config.yaml
encoder_head_dim: 16
encoder_parallel_block: false
decoder_activation: "gelu"
decoder_cross_attention_every: 2
init: "trunc_normal_002"
beta1: 0.8
steps: 9200
Rows from block 4 of the text decoder of a small image captioner, named by matrix and row number. Rows with one number belong to one neuron. Each number is 128 + 24 x the weight over its row's rms, rounded and kept within 0 to 255. All counts start at 0.
After each neuron's rows are labels from the 100 texts, of 14848, where the neuron reaches its highest value: "tokens" is the input token at the peak. Only what is clearly more common there than usual is listed. The data: flat shapes of many kinds, plain or patterned, on busy backdrops. In brackets: how many of the 100, against the usual share in percent.
# fc1: MLP up (decoder.blocks.4.mlp.fc1.weight, 768x192), inputs 0-95
# fc2: MLP down (decoder.blocks.4.mlp.fc2.weight, 192x768, transposed), outputs 0-95

fc1.293 [134 142 102 132 119 108 118 108 165 109 150 133 119  81 149 136 170 112 120 115 141 137 114 163 110  69 137 117 167 103 156 137 114 150 140 135 139 150 171 120 153 110 156 106 117 144 186 142 173  94 176 133 150 126 122 147 135 142 179 161 173 149 131 116 129 125 130  94 143 108 107 131 125 111 133 102 109 116 128 153  88 138  70 102 120 173  98 144 147 156 135 107  98 110 119 117]
fc2.293 [143 118 104 113 112 123 138 135 137  94 104 114  89 118 138 124 160 143 104 158 102 122 155 152 121 143 131 117 172 139 154 116 156 120 117 143 150 114 125 169 103 133 108 121 132 129 138 120 109 120 103 139 115 122 121 162 144 135  98 152 102 119 132 172 134 107 136 122 201 101 143 141 169 155 119  77 116 111 135 132  90 161 128 177 143 150 152 164 134 141 128 123  87  83 108 129]
tokens: "r" (59 vs 8.2); "s" (21 vs 2.4)

fc1.216 [135 178 101  97 117 139  89 133 130 133 124 137 121 158 138 152 108 139  80 115 140  95  83  67 165 113 128 147 130 125 152 112 102 134  97 133 112 166 122 150 153 106 189 115 100 150 144 166  81 119 146 132 147 111 138 129 136 112  92 130 116 127 140 118 126 146 123  84 104 134 126 157  96 147 121 137 166 145 142  95 154 125 159 104  86  90 138  80 165 138 146 107 117  82 130 131]
fc2.216 [111 144  94  84 110  89 111 146  99 129 108 138 146 168 113 106 103 140 128 179 102 156 134 159 123 168 119 135 122 114 161 119 143 124 142 125 144 119  93 123 125  97 148  74 102 127 135 131 141 120 142 127 154 170  95 105 115 110 139 130 113 110 100 132  86  86 103 115 107 158  90  93 102 128 179 109 173 183 129 134 145 129 113 128 128 105 127  87 143 171 118 124 150 132 183 109]
tokens: "l" (99 vs 4.9)

fc1.352 [119 127 126 134 128 154 129 105 129 109 132 135 150 143 102 137 118 117 150 127 126 118  69 104 131 110 127 120 109 146 111 121 158 165 145 165 158 170 151 140 158 125 161 111 124 120 157 118 152 131 152 116 125 132 139 130 129 127 112 145 114 119 117 147 131 149 134  72 104 130 114 151 109 137 145  88 163 148 146  94 102 121 129 108 123 100 103  92 155 104 144 117 146 134 129 132]
fc2.352 [120 129 132 101 133 137 138 106 110  76 122 134 151 192 121  95  65 131 141 129 110 117 128  82 149 107 114 138 126 136 139 137 113 124 123 158 134 133 153 121 129 122 124  98 118 124 115 141 145  97 119 124  75 138 101 145 134 134 124 114 117 149 130 146 127 105  99 146 144 158 107 129 143 176 134 157 140  90 142 127 149 135 136 133 148 144 112 120 124 140  99 116 123 165 156 135]
tokens: "l" (57 vs 4.9); "g" (26 vs 3.1)

fc1.571 [161 111 112 122 125  98 111 104 116 128 135 124 117  81 142 139 131 133 113 128 146 156 102 131 150 108 126 163 110 108 145 158  97 154 159 128 182 176 114 147 169 115 149  92 136 133 204 180 110 130 102 130 139 156 154 113 105 180 151 125 147 166 128 157 142 174 123  69 146 120  48 151 141 125 116 134  97 139 131 121 123 134 103 107 145 138 123 114 127 129 185 157  91 101 136 106]
fc2.571 [151 127 111 131 104  64 122 103  92 149 128 161 148 107 107 119 145 108 123 125 157 137  96 129 160 105 117 132 116 159 125 162 155 117 120 146 160 136 105 151 136 125 116 134 106 141 124 148 115 104  86 114 141 112 125  96 150 161 155 130 139 172 136 194 116 152 141  91 161 144  87 150 141 140 130 192  89 121 103 143 137 160 162 130 149 124 128 114 125 126 175 136 113 144 112 143]
tokens: "w" (99 vs 2.1)

fc1.350 [128 149 113  88 161 123 126 134 119 145 125 112 145 106 140 114 134 152 104 106 115 166 140 155 122 136 130 114 159  86 128 151 128 102 151 116 158 152 139 126 124 127 135 137  93 146 165 102 150 132 153 125 157 135 103 134 104 130 128 147 132 146 125 106 141 132 111 105 146 148 114 127 124 137 146  86 132 184 141 140  64 101  88 121 109 161 134 150 108 131 139  90 131 113 140  82]
fc2.350 [143 119 159 132  66 151 153 119 165 139  94 144 146 126 121  90 119 154 126 113 163 111 103 122 156 106 121 117 146 155 120 142 119 129 133 153 108 153  93 180 143 132 122 127 117 138 122 134 150 121 134 193 112 166 147 120  93 136 150 114  70 127 130  72 148  90 130 131 106 106 127 125 116 125 104 155 101 119 115 120 165 143 130 107  76 159 122 115 148 133 116 138 139 122 119 176]
tokens: " " (100 vs 18)

fc1.562 [129 116  96 130 104 113 121 125 116 150 108 123 152  87 108 139 155 121 116 117 185 160 124 138 158 123 116 104 159  90 160 129 134 158 132 110 104  97 127  92 128 117 156 133 114 176 179 111 147  96 121 142 110 158 115  74 110 198 191 116 135 173 134 151 125 149  83 111 160 128  68 146 136 130 111 115 110 143 146 130 126 137 140  98 165 144 117 129 100 114 207 160 112 138 120  79]
fc2.562 [148 142 105 153  72  92 127 106 141 135 129 133 148  67 110 139 162 125 146 132 156 118  84 139 146 140 103 134 116 139 127 164 141 138 163 131 143 116 132 127 128 162 136 149 130 159 117 126  83 131  87 154 165  87 119 121 170 103 155 108 146 151  99 167 121 159 142 135 136 120  68 115 128 134 120 154  77 118 112 146 160 129 148 179 149 138 118 134 123 126 155 112 112  93  95 119]
tokens: "t" (62 vs 3.3); "y" (29 vs 1); "w" (9 vs 2.1)

fc1.520 [110  92  97 171 154 116 113 157 114 121 158 139 151 130 112 126 164 148 164 137 147 170 125  83 135  72  87 130 119  98  84 132 113 139 137  98 147 127 173 134 115 121 146 143 167 150 175 136 133 136 114 125 115 105 123  74 124 206 155 122 107 136 131 138 120 157 115  80 125 125  95 100 127 153  89 112 128 115 116  89 121 142 168 112 153 108 131 155 102 119 156 143 121 137 108 122]
fc2.520 [122 107 117 139 116  97 134  98 100 133 141 175 142 116 109 120 121 127 109 131 166  92  90 110 151 113  73  96 104 128 100 148 153 104 137 142 145 139 118 135 151 118 135 132  96 155 113 133 104 126  61 173 120  95 137 141 145 118 115 138 135 147 147 193 114 145 129 143 130 109  88 107 134 117 129 144 102 129  92 135 155 188 154 144 162 100 122 126 124 126 136  79 101 139 108 109]
tokens: "w" (91 vs 2.1); "g" (9 vs 3.1)

fc1.82 [117 136 116 147 162 135 127 135 133 117 114 134 150  92 167 144 102 127 155 139 110 151  71 130 129 148 135 115 136 137 108 136 120 146 121  89 163 183 154 132 107 118 114 155 147 112 123  98 103 122 128 113 102 167  97 155 108 116 124 169 132 173 119 123 140 158 116 131 124 126 111 116 161 113 150 128 148 121 186 141 136 130 142 147 109 157 120  94 144 109 120 106 123 155 129 144]
fc2.82 [111 112  96 130 132 137 130 144 100  56 128 139 134 109 140 139 111 171 157 146 135 118 145  88 120 132 134 131 117 150 132 152 141 126 115 123 151 122 143 116 116 138  87 157 160 124 103  93  92 137 120 110 133 160 107 134 156  88 135 160 108 138 123 147  90 148 179 137 106 111  85  75 170 165 131 104 147 125 146 153 145 148 155 171 145 123 155 130 154 130 121 146 115 146 116 158]
tokens: "n" (100 vs 5.8)

fc1.696 [179 149  82 130 109 130 121 153 148 133 149 142  87  88 166 154 145 137 124 130 117 131  88 149  88 114 154 110 149 129 120  96 120 128 136 165 138  87 176  81 134 111 143 105 126 129 176 107 132 124 166 113 136 114 135 146 122 124 155 187 205 155 137 152 127 152 129  93 151 117 100 158 137 110 115 128 138 124 135 176  82 139 107 118 139 145  97 138 120 146 155 106 108 131 113  91]
fc2.696 [130 143  96 143 115 147 143 157 156 130  89 133 110  97 164 114 137 169 102 146 105 126 164 164 129 120 147 115 134 133 136 124 155 124 149 149 126  84 138 137  90 139 111 162 111 136 138 104 107 103  76 181 115 136 118 136 127 116  74 131  83 119 138 125 134 123 171 112 165 142 122 140 148 129 109  97 113  91 137 120 114 150  95 160 134 134 140 138 133 136  93 117 107  95 133 115]
tokens: "r" (100 vs 8.2)

fc1.683 [127  78 145 121 169 107 124 165 112  75 149 125 117 117 132 112 157  80 150 117 146 128 115  75 103 109 144 122 138 114  92 147 135 144 131 128 152 164 117 124  85 158 135 143 151 142 149  70 159 150 147 134 125 112 112 115 149 163 149 102 138 140 116 186 132 143 134  81 123 112  80 117 155 144 150 120 114 136 133 121 151 137 121 111 133 132 115 114  98 113 137 159 118 143 150 109]
fc2.683 [116 144  95  98 105 139 154 120 107  87  88 163 138 150 119 117 108 105 141 128 111 119 139 114 132 121  88 110 107 171 158 127 153  86  92 160 176 158 101 149 121 114 120 124  98 139  97 142 114 114  97 168 175 147 156 167 144 112 147 116 108 178 123 165 127 111 140 162 151 109 146 117 138 151 132 163 124 149 132 111 127 171 136 107 110 156 103 128 160 121 142 108 135 151 118 165]
tokens: "g" (43 vs 3.1); "e" (33 vs 10.3); "w" (14 vs 2.1)

fc1.733 [137 106  94 118 143 119 106 135 118  80 196 140 131  86 127 153 180 135 151  93 152 125 121 109 123 110 152 145 118 105  79 139 148 148 137 145  98 158 125 103 148 160 139 146 126 125 141 135 122 120 122  93 126 106 103 140 170 101 142 162 155 119 125 155  99 121 128  91 150  66 117  93 120 149 115 125 118 113 190 149 137 148 102 127 171 122  96 141  95 140 154 129 126 174 137 142]
fc2.733 [148 146 121 126 117 106 158 130 122 154  52 128 184 142 121 102  90  94 127 119 179 155 141 154 105  90  96  85 167 167 151  81 113 106 176 100 133 116 143  87  77 116  91 112 121 139 139 144 187 105 133 139 130 104 137 109 115 152 103 132 130 120 166 124 172 106 119 125 119 167 132 125 176 125 134 167 148 158 137  98 138 115 135 104 160 156 179 149 163 141 138 150 118 110 126 123]
tokens: "n" (89 vs 5.8); "w" (8 vs 2.1)

fc1.305 [146 137 100 146 123 110 117 114 139 119 130 141 108  83 164 142 172 100 129 134 109 142 104 163  84 105 152 115 154 106 162 128 124 158 156 152 132 149 178 127 158 137 133 114 124 128 166 149 154 137 162 132 136 109  96 147 138 109 156 167 177 141 124 152 116 134 140  91 162 116 128 156 118 116 113 113 118 116 155 138  94 154  88 107 137 166 119 156 111 163 141 122  95 122 123 119]
fc2.305 [121 128  85 101  97 121 147 141 125  99  97 141  94 103 134 111 144 164  87 156 107 107 150 165 136 143 151 112 167 141 139 121 157 124 116 169 143 114 120 152 121 156 129 142 109 112 133 111 103 125 114 164 123 117 125 154 149 105 113 140 108 119 130 167 101 126 148 107 189 113 121 132 159 144 111  85 120 131 157 128  98 175 122 155 154 136 153 142 132 141 139 128  91  85 123 130]
tokens: "r" (54 vs 8.2); "s" (46 vs 2.4)

fc1.734 [ 99 132 133 166 134 133 104 116 132 109 158 125 135 127 115 135 134  99 151 142 119 154 124  89 109 120 137 148 133  95  97 146 140 163 116 129  77 121 147 134 155 156 145 202 153 178 123 116 148 136 137  90 110 113 130 128 156 136 166 124 122 156 131 165 151 153 149 125 118 119 132 107 133 118  92 136 169  83 139 122 143 137 123 106 131 154 139 113  65 143 143 139 113 128 123 152]
fc2.734 [125 131 118 105 102 137 134  84 123 123  89 166 129 154  98 100 111 118  55 109 144 136 130 121 146 151 122 105 138 109 123 107 137 150  83 121  98 155 130 164 101 106 157 148 124 132  91 125 136 106 133 143 138 128 115 170 129 142 136 140 104 165 144 106 125  74 142  92 143 168 150 156 128 172 138 100 129 135 135 143 128 152 122 137  96 144 135  67 130 130 116  86 148 153 128  94]
tokens: " " (78 vs 18); "h" (8 vs 1.6)

fc1.766 [103  96 133 115 133 163  88 100 124 109 104 122 125 106 132 124 105 108 186 102 119 116  99 143 159 159 169 102 161 139  75 106 138 194 117 120 125 169 151 140 160  96 122 143 100 128 167  98 121 115 103 101 108 126 110 153 143 130 129 132 157 175 102 105 126 129 132 124 153 115 118 143 103 133 145 144 116 129 191 108  93 129 142  98 151 126 139 106 151 137 136  92 131 142 118 119]
fc2.766 [133 123  77 137 153 142 169 141 111 134 108 118 162 119  89  93 102 162 148 158 118 142 114  94  99 132 119 135 120 117 161 126 132 117 123 171 111  73 166 105 108 102 120 104 141  99 155 130 141 138 147 129 129 175  95  84 124 141 141 100 113 114 116 153 100 148 104 119 150 129  87  95 154  88 138  95 171 154 127 139 152 121 187 171 147 121 128 152 188 112 136 153 134 188 115 162]
tokens: "n" (100 vs 5.8)

fc1.642 [144  86  91  92 160 134  66 123 141 107 165 120 145  99 166 146 101 127 116 132 155 118 119 123 124 132 110 164 135 127 103 161 160 146 134 154 116 140 130 159 134 100  99 154 102 105 167 146 139 115 102 149 119 174 127 119 153 121 112 126 123  95 130 137 105 175  98  80 128 140 121 109 153 123 148 105 157 131 154 174 139 126 120 138 196 115 110 187  96 136 151 121  96 158 119 137]
fc2.642 [149 121 130 155 154 115 141 126  87 129 106 120 147 170 155 130 143 132 151 120 128  85 145 119 120  91 123 138 151 125 132  82 137 147 135 133 145 124 151  72 127 192  90 146 146  93 168 156 120 143 141 106 122  91 121 145 135 116  88 162 160 136 139 161 177 147 132 126 105 118 137 109 119 142 157 134 110 152 133  62  97 162 130  90 140 106 129 116 128 144 155  80  81  81 105 140]
tokens: "r" (81 vs 8.2); "i" (15 vs 2.9)

fc1.494 [127 155 126 144  83 115 147  85 132 167 121 147 135 131 124 140 144 138  99  74 116 125 118 118 101 116 112 114 126 141 113 106 130 158 106 118 150 111 143 133 139  86 134 140  93 122 158 137 112 130 123 142  89  97 124 159 116 132 153 151 144 196 148 105 100 151 119 147 132 131 136 212  81 125 128 149 152 100 120 126 163 150 113  93 119 150 120 101  89 108 134 147 150 145 113 115]
fc2.494 [155 124 132 136  90 115 174 166 125 133 111 159 107 155 134 100 147 150  93 148 119 183 160 118 145 119  96  92 105  97 165  90 147 127 100 131 112 141 128  96 141 134 170 120  88 116  86 143 168 132 132 114 158 145 135  90 176 124 133 148 165 130 118 114 113 105 103 144 123 130 117 143 126 152 135 147 105  81 107 117 120 111 125 154 147 121  88 105 111 109 111 176 136 153 100 166]
tokens: " " (70 vs 18)

fc1.403 [122 146 171 148 134 126 115 105 136 153 142  96 133 128 104 137 116 166 169 144 115 158 114  96 127 124 114 165 116 132  97 157 163 141 141 141  78 131 170 121 156 139 118 190 122 141 176 101  63 135 115 114 139 128 127 107 138 127 145 148 107 143 137 167 151 168 156 128 122 117 134  97 129  71 131 145 111 128 144  95 134 116 138 116 145 151  93 115 128 134 129 120 110 146  92 138]
fc2.403 [153 138 116 145 128 143 130 117 167 109 109 153  99 138 159 124 101 110 120 112 115  99 137 110 195 120 103  88 132 111 134 112 144 143 105 130  89 142 133 126 115 114 155 165 104 124 120 150 142  94 113 152 157 109 115 164 136 126 115 149 130 157 132 128 126 105 127 131 155 147 156 147 129 155 151  95 115 169 173 133 127 156 132 165 138 148 120 107 165 118 155  71 156 156 125  98]
tokens: " " (100 vs 18)

fc1.38 [142 134  95 131  89  99 117  87 123 157 138 136 158  46 141 156 140 120 107 127 186 106 130 154 138 111 116 136 117  97 165 165 120 145 165 104 102 102 134 127 127  92 132 151 107 171 134 113 126 121 111 147 100 130 131  97 126 172 182 108 111 134 131 110 102 175 111 129 166 104 101 183  85 112 134  96 162 139 123 198 113 121 120 155 150 175 117 144 102 121 163 129 108 137 118  80]
fc2.38 [138 143 101 130  86 109 130 116 170  98 134 111 129  80 147 147 123 132 134 115 176 120 103 152 131 123 119 119 115 123 157 137  76 157 162 134 130 127 141 121 108 137 110 134 115 158 120  75 102 145  90 168 125 135  82 138 153 116 171  95 114 136  84 117 120 151 119 152 122  90 124 106 118 138 127 117 133 132 125 143 165  98 117 171 144 177 139 124 122 138 145  98 152 103 122  98]
tokens: "r" (100 vs 8.2)

fc1.88 [151 126 115 164  97 109 130  85 129 138 120 122  84 122 128 141 130 125 147 147 113 147 106  76 157 129 162 125 148 113  90 159 185 142 133 161 129 126  96 149 151 123 118 182 139 149 104 109  76 146 140 156 149 111 139  64 132 161 131 161  87 141 141 137  91 137  94 109  67 107  93 159 131 120 129 118 138 127 121 127 133 163 117 139 138 122 110 135 114 113 144 133 117 127 111 162]
fc2.88 [136  90  81 111 125 112 115 133 111 136 148 165 131 105 140 113 154 113 121 158 108 128 143 147 153 143  98 111 122 122 112 119 111 138 132 115 129 124 132 106 114 115 143 119 140 120 116 162 132 142 137 114 111  92 130 147 163 108 184 182 136  86 114 117  97 138 110 118 212 144 108 146 136 133 121 113 142  89 136 179 107 108 100 147 128 146 163 139 110 147 133 156 164  96 116 128]
tokens: " " (50 vs 18); "b" (49 vs 2.1)

fc1.19 [124  85  86  86 126 129 142 166 128  85 162  99 129 139 178 102 112 129 128 114 142 173 134 121 123  93 114 112 160 105 114 152  79 157 135  95 126 143 118 105 101 129 129 158 113 119 109 107 131 120 121 141 113 138 127 141 163 143 130 113 116 105 147 101  92 134 127 110 156 102  82 101 190 138 117 111 167 110 146 156 155 106 133 103 156 126 141 146 137 113 112  98 150 145 121 113]
fc2.19 [141 137 164  99 128 115 168 171  54 141  75 150  91 122 108 141 190 127 127 131 132 138 157 136 114 143 160 118 176 146 139 124 162 108  84 130 133 153 110 127 114 102 165 114 109 164  99 141 116 123 129 142  95 144 151 153 141 128 135 109 112 140 131 145 134 122 151 151 115  86 164  96 119 107 153 132 118 101 147 125 161 134 176 105 130 120 143 121 147 140 125  96 133 153 119 113]
tokens: "n" (65 vs 5.8)

fc1.570 [128 121 122 110 126 116 104 120 120 127 111 112 144  66 138 144 161 119 113 132 146 149 112 130 159 105 120 162 124  82 155 158 115 157 177 105 157 143 107 140 173 123 119  99 125 148 228 157 122 111 120 145 129 145 129  96  94 174 159 119 159 148 113 172 119 141 105  80 157 125  75 171 142 136 131 135  99 143 170 121 123 145  99 120 153 165 102 139 123 121 184 149 110 143 130 105]
fc2.570 [157 141 132 114  83  71  97 123 118 134 131 121 161  88 135 118 156  92 153 122 162 149  85 114 149 114 106 146 123 135 132 156 141 124 146 103 142 135  86 153 152 131  98 104 135 148 150 140 101  94  94 117 173 136 112 120 127 151 133 115 131 159 125 190  98 151 145  98 152 125  97 146 134 133 160 204 106 136  96 124 137 130 143 141 131 158 142 141 137 131 178 123 105  99 111 148]
tokens: "t" (100 vs 3.3)

fc1.16 [118 145 118 127 125 111 121 102 163 118 177  89 121  74 138 155 110  64 159 111 139 131  83 125 113  90 128 170 104 121 127 172 106 134 160 123 161 186 155  96 125  89 145 138 143 149 131 115  92 138 114 128 174 146 130 147 151 137 150 126 139 135 124 145 144 173 118 126 140 110 122 129 172  96 132  98 154 120 131 152 135  99  98 123 155 181  98 160 133 135 147 102 162 144  98 126]
fc2.16 [114 127 154 178  85 113 176 153 101 126 144 174 125 131 136 103 133 185 103 138 130 139 130 130 156 116  90 116 104 121 128 115 110 168 109 119 136 100 127 143 143 122 101 166  90  97 110 115 168 153  85 142  96 136 136 115 141 137 130 153 122 151  96 133 102 123 162 134 130 132 114 109 105 119 128 119 138 135 124  85 125 139 170 149  90 140 172 113 114 132 117 133 136 164 119 138]
tokens: "l" (73 vs 4.9); "h" (17 vs 1.6)

fc1.623 [103 145 141 156 126 111 151 164 123 136  94  68 139 142 108 165 137 134 141  96 122 194 124 133 118  76 131 110 121  86 160 155 106 103 168 144 151 168 138 159 119 114 134 112 153 170 104 149 128 159 171 112 133 155 110  73 129 151 131 157 142 119 132 119 145 108 109  90  93  98 118 105 106 124 119 112 127 133 119 147  81 119 174 138 119 100 158 145 127 137 143 125 147 118 114 139]
fc2.623 [ 98 132 120 120 132 163 111 139  91 124  72 132 119 148 107 145 154 133 136 109 109 153 145 141 125 173 145 121 113 116 112 147 130  82 135 142 149 143 141 140 118 101 120 111 146 157 158 138  60 126 138 124 130 168 125 138 104 138 164 111 126 123 135 126 158 116 154 149  90  96 147 102 125 136 129 109 100 135 131 162 157 178 168 125  86  97 155  83 124 130  94 121 161 154 143 122]
tokens: "r" (87 vs 8.2); "i" (13 vs 2.9)

fc1.98 [ 96 129 146 116  98 153 140 145 164 106 110  93 142 120 110 164 115  99 167  76 178 158 106  77  95  51 106 145 146 113 120 137 114 172 177 141 108 128 155 177 117 137 128 140 186 171 154 124  82 135 141 109 137 138 129 121 121 151 119 128 134 144 119 149 130  95 151 125 112  94 127 112 128  87 146 131 147 116 148 118 136 147 150 146 142 132 108 168 152 141 137  98 132 141 104 149]
fc2.98 [129 118 124 108 152 129 118 130 150 131 117 122 148  74  83 124 117 108 158 141 166 157  69 110 159 118 128 138 159  97 148 119 125 119 161 115 107 115 109 103  76 144 109 111 154 130 176 107  99 121 108 148 127 171 134 149 120 141 130 104 164 107 171 149 110 108 108 130 129 136  96 102 127  78 186 126 126 128 164 118 119 125 149 136 133 127 127 140 131 163 159 116 131 114 125 112]
tokens: "n" (100 vs 5.8)

fc1.313 [121 131 105 179 101 114 138 114 170 105 164 103 106 107 172 141 158 142 135 136 167 158  90 129 129 115 118 154 177 111 108 169  77 170 138 134 134 138 108 121 123 174 159 136 155 158 132 135 133 154 130 136 144 134 130 160 136 151 135  88 142 142  94 144 156 166 136 131 105  95 113 124 149  89 103  89 150  98 113 145  89  90 108 129 143 164 119 180 120 135 137 112 139 105 122 123]
fc2.313 [148 157  95 106 107 130 153 113 150 136 118 122 118  90 170 122 110 132 142 148 140 157  66 144 130 132 131 126 136  97 149 140  85 163 122 115 108 117 137  99  75 146 148 138  70 129  93  62 157 132 123 162 148 146 136 132 121 145 131 112 116 192 125  94 170 138  98 117 111 152  97 130 139 107 114 109 147 101 133 119 137 111 127 155 145 154 102 121 129 130 113 125 170  92 127 120]
tokens: "w" (100 vs 2.1)

fc1.531 [134 103 113 146 143 153 129 120 138  87 124 132 139 145 175 136 104  98 150 142 125 110  80 108 125  84 119 122 135 140 110 119 153 126 160 108 162 138 181 140  88 115 132  95 122 178 136 112 154 127 141 101 132 126 144 117 128 130 172 139 131 128 137 137 125 106 120 114 124 142 128 115 172 136 122 103 142 125 112 146 127 113  77  75  99 126 106  87 100 118 136 147 165 118 131 124]
fc2.531 [121 136  56 134 109 139 170 124 121 101  97 145 125 170 163 124 111  87 148 121 118 151  94 143 126 108  94 153 124 180 170 145 137 127 146 154 148 124 130 173 106 154  90  83  94 145 144 177 111  94 131 138 133 146  92 161 102 125 109 151  86 151 117 138 151 108 126 137  92 118 154 149 154 161 151 123 156 109 132 171  95 138 124 125 144 156 115 130 119  99 126 135 165 138 111 136]
tokens: "l" (96 vs 4.9)

fc1.337 [110 124 105 120 162 138 144  87 150  95 136 132 134  90  91 147 165 165 125 108 133 143 113  94 113 122 110 165 138  80 104 126 103 124  89 170 121 112 129 115 120 101 151 122 192 130 183 150 125 138 168  72 167 140 126 165 140 148 191 144 144 128  93 120 134 138 133 139 161 114 104 115 120 127 123 110 153 127 121 163 104  96 134 145 104 166 124 126 159 114 175 100 159 151 111 120]
fc2.337 [109 104 124 110 162 143 129 108 197  94 111 108 104 143 120 102  98 166 151 125 127 125  88 156 169 103 109 115  94  92 158 111 101 109 112 153  97  88  92 117 121 116 103 111 126 153 142 146 123 137 143 151  92 164  98 111 141 180 151  75 114 114 122 117 115 121 120 109 106 144 140 104 129 143 123 135 166  98  98 147 132  90 130 143 112  89 145 109 154  87 137 123 176 135 126 145]
tokens: "l" (85 vs 4.9); "c" (9 vs 2.6)

fc1.150 [168 119 107 118 159  72 117 167 140  75 112 118 138 108 169 130 168 113 154 158 164 146 101 141 176 108 139 120 123  81 157 117 130 101 143 131 132 139 112  73 111 119 149 116 108 101 116 124 131 130 150 117 170 125  98  98 119 154 145 117 148 130  96 146 142 117  89 129 168 102  97  96 163 122 173 127 130 151 119  98 134 148 125 138 107 126 120 155 179 172 153 143 133  90 130 104]
fc2.150 [ 96 175 113 125 125 179 116 121  87 123 156 147 132 135 122 122 102 159  99 102 121 116 156 138 127 149 113 184 115 108 127 162 144 141 121 156 121 117 147 153 141 164 121 159 156 112 155  85 117 101 103 129 124 146 138 132 117 112  86 107  86 147 128 129 108 139 155 116 104 117 135 118 108 117 107 121 130 152 162 122 161 132 163 113  97 124 130 116 130 152 109 107 123 111 140 124]
tokens: "l" (58 vs 4.9); "<end>" (23 vs 2)

fc1.307 [131 111 163 126 152 119 125  66 111 108 157 132 148 149 119 124 121  94 117 127 140 148 111 109  92 130 109 144 114 125  95 182 140 122 110 115 101 145 172 118 108 124 136 143 122 112 168 120 131 145 132  89 186 107 105 161 169 115 139 155 147 103 102  97 141 156 149 135 166 138 134 138 115 131 135 141 146 143  93 152 100 138 148 135 139 132 140 113 156 101 158 121 100 134  91 141]
fc2.307 [133 132 109 120 107 136 121 109 115 114 110 131 157 156 103 103 169 108 159 120 124 121 125 118 140 131  94 133 120 130 130 160 116 128 147 133 123 114 126 119 123  90 118 121 173 118 130 177 136 110 123 115 138 102 128 140 118 116 141  95 142 155  78 173 130 140 125  93 155 168 112 134 132 181 149 142 128 165 112  89 118 127 159 109 114 129 146 131 189 124 190 128 117 139  95 149]
tokens: "r" (100 vs 8.2)

fc1.711 [120 109 141 147 138  88 115 132 120 122 125 123 122 114 109 134 165 128 110 128 151 152 116 100 133  97 148 108 158  83 132 146 134 136 136 136 102 122 131 105 113 134 177 155 110 149 112 110 176 184 155 132 132 134 115  90 119 157 200 133 129 195 145 131 164 133  98 124 159  89  80 116 151  97 142 102 127 128 117 112 129 139 136 113 137 132 131 153 121 127 177 145 156 123 144  83]
fc2.711 [129 142 146 113 141 131 112 156 103 132 107 139 151 132 112 122 121 134 139 155  95 131 138 111 134 156 117 149 122 153 128 126 182 128 115 116 159 135 139 147 119 144  75 120 134 101 127 121  97 129 107 142 102 154 130 139 152 117 104 136 123 157 131 163  89 113 123 117  89 112 112 119 120 111 167 196 115 119 124 154 197 168 142 150 143 136 121 104 123 145 147 116  78 154 150 189]
tokens: "w" (79 vs 2.1); "e" (21 vs 10.3)

fc1.309 [136 127 101 119 135 137 127 121 135  94 122 117 136 154 157 125  95  85 144 135 136 114  64 102 146  95 121 130 121 151 151 131 137 125 165 135 162 137 166 119 109 127 137  98 101 138 136 110 151 134 165 129 114 157 140 129 114 126 162 152 122 152 125 130 155 104  94 112 102 154 118 118 164 142 149 109 151 123 124 118 138 113  87  87 110 128  97 108 118 128 139 153 141 117 130 123]
fc2.309 [107 140  81 110 129 151 165 110 125  73 100 146 128 201 135 112  89  94 144 128  99 128 119 108 121 105 106 149 142 176 156 151 133 112 145 169 153 134 125 175 112 153  99 105 101 149 117 152 131  85 131 139 116 140  93 155 114 109 104 118  89 146 125 154 147 105 125 146  93 130 146 143 127 178 133 142 172 105 133 158 114 152 130 117 144 147  92 131 116 107 125 109 153 146 120 142]
tokens: "l" (96 vs 4.9)

fc1.81 [160 134 119 124 129 126 142 143 122 137 148 124 133  89 204 143 146 137 114 122 179 132 114 143 174  96 134 131 148 102 164 159  95 137 147  94 106 130 113 103 105  90 159 124 113 151 179  94 121 113 132 132 134 175 158 101 130 130 129 123 166 126 102  85 148 125 141 112 128 150 100 107 162 131 152  96 119 147 100 126  93 116 110 128 107 129  43 134 148 142 139 166 106 120 140 124]
fc2.81 [173 136 116 122 119 144 139 157 114  99 127 158 122 110 139  96  88 108 141 143  96 110 123 122 144 106  93 123 143 129 146 133 110 126 111  85 148 181 123 141 100  97 106  94 111 122 101 160 166  94 151 120 144 132 130 154 140 134 172 128 116 184 143 113 134  62 129 131 150 105 158 128 134 168 103 149  83 151 137 164 129 193 111 115 125 136 168 114 106 125 132  88 130 145 133 160]
tokens: "t" (90 vs 3.3)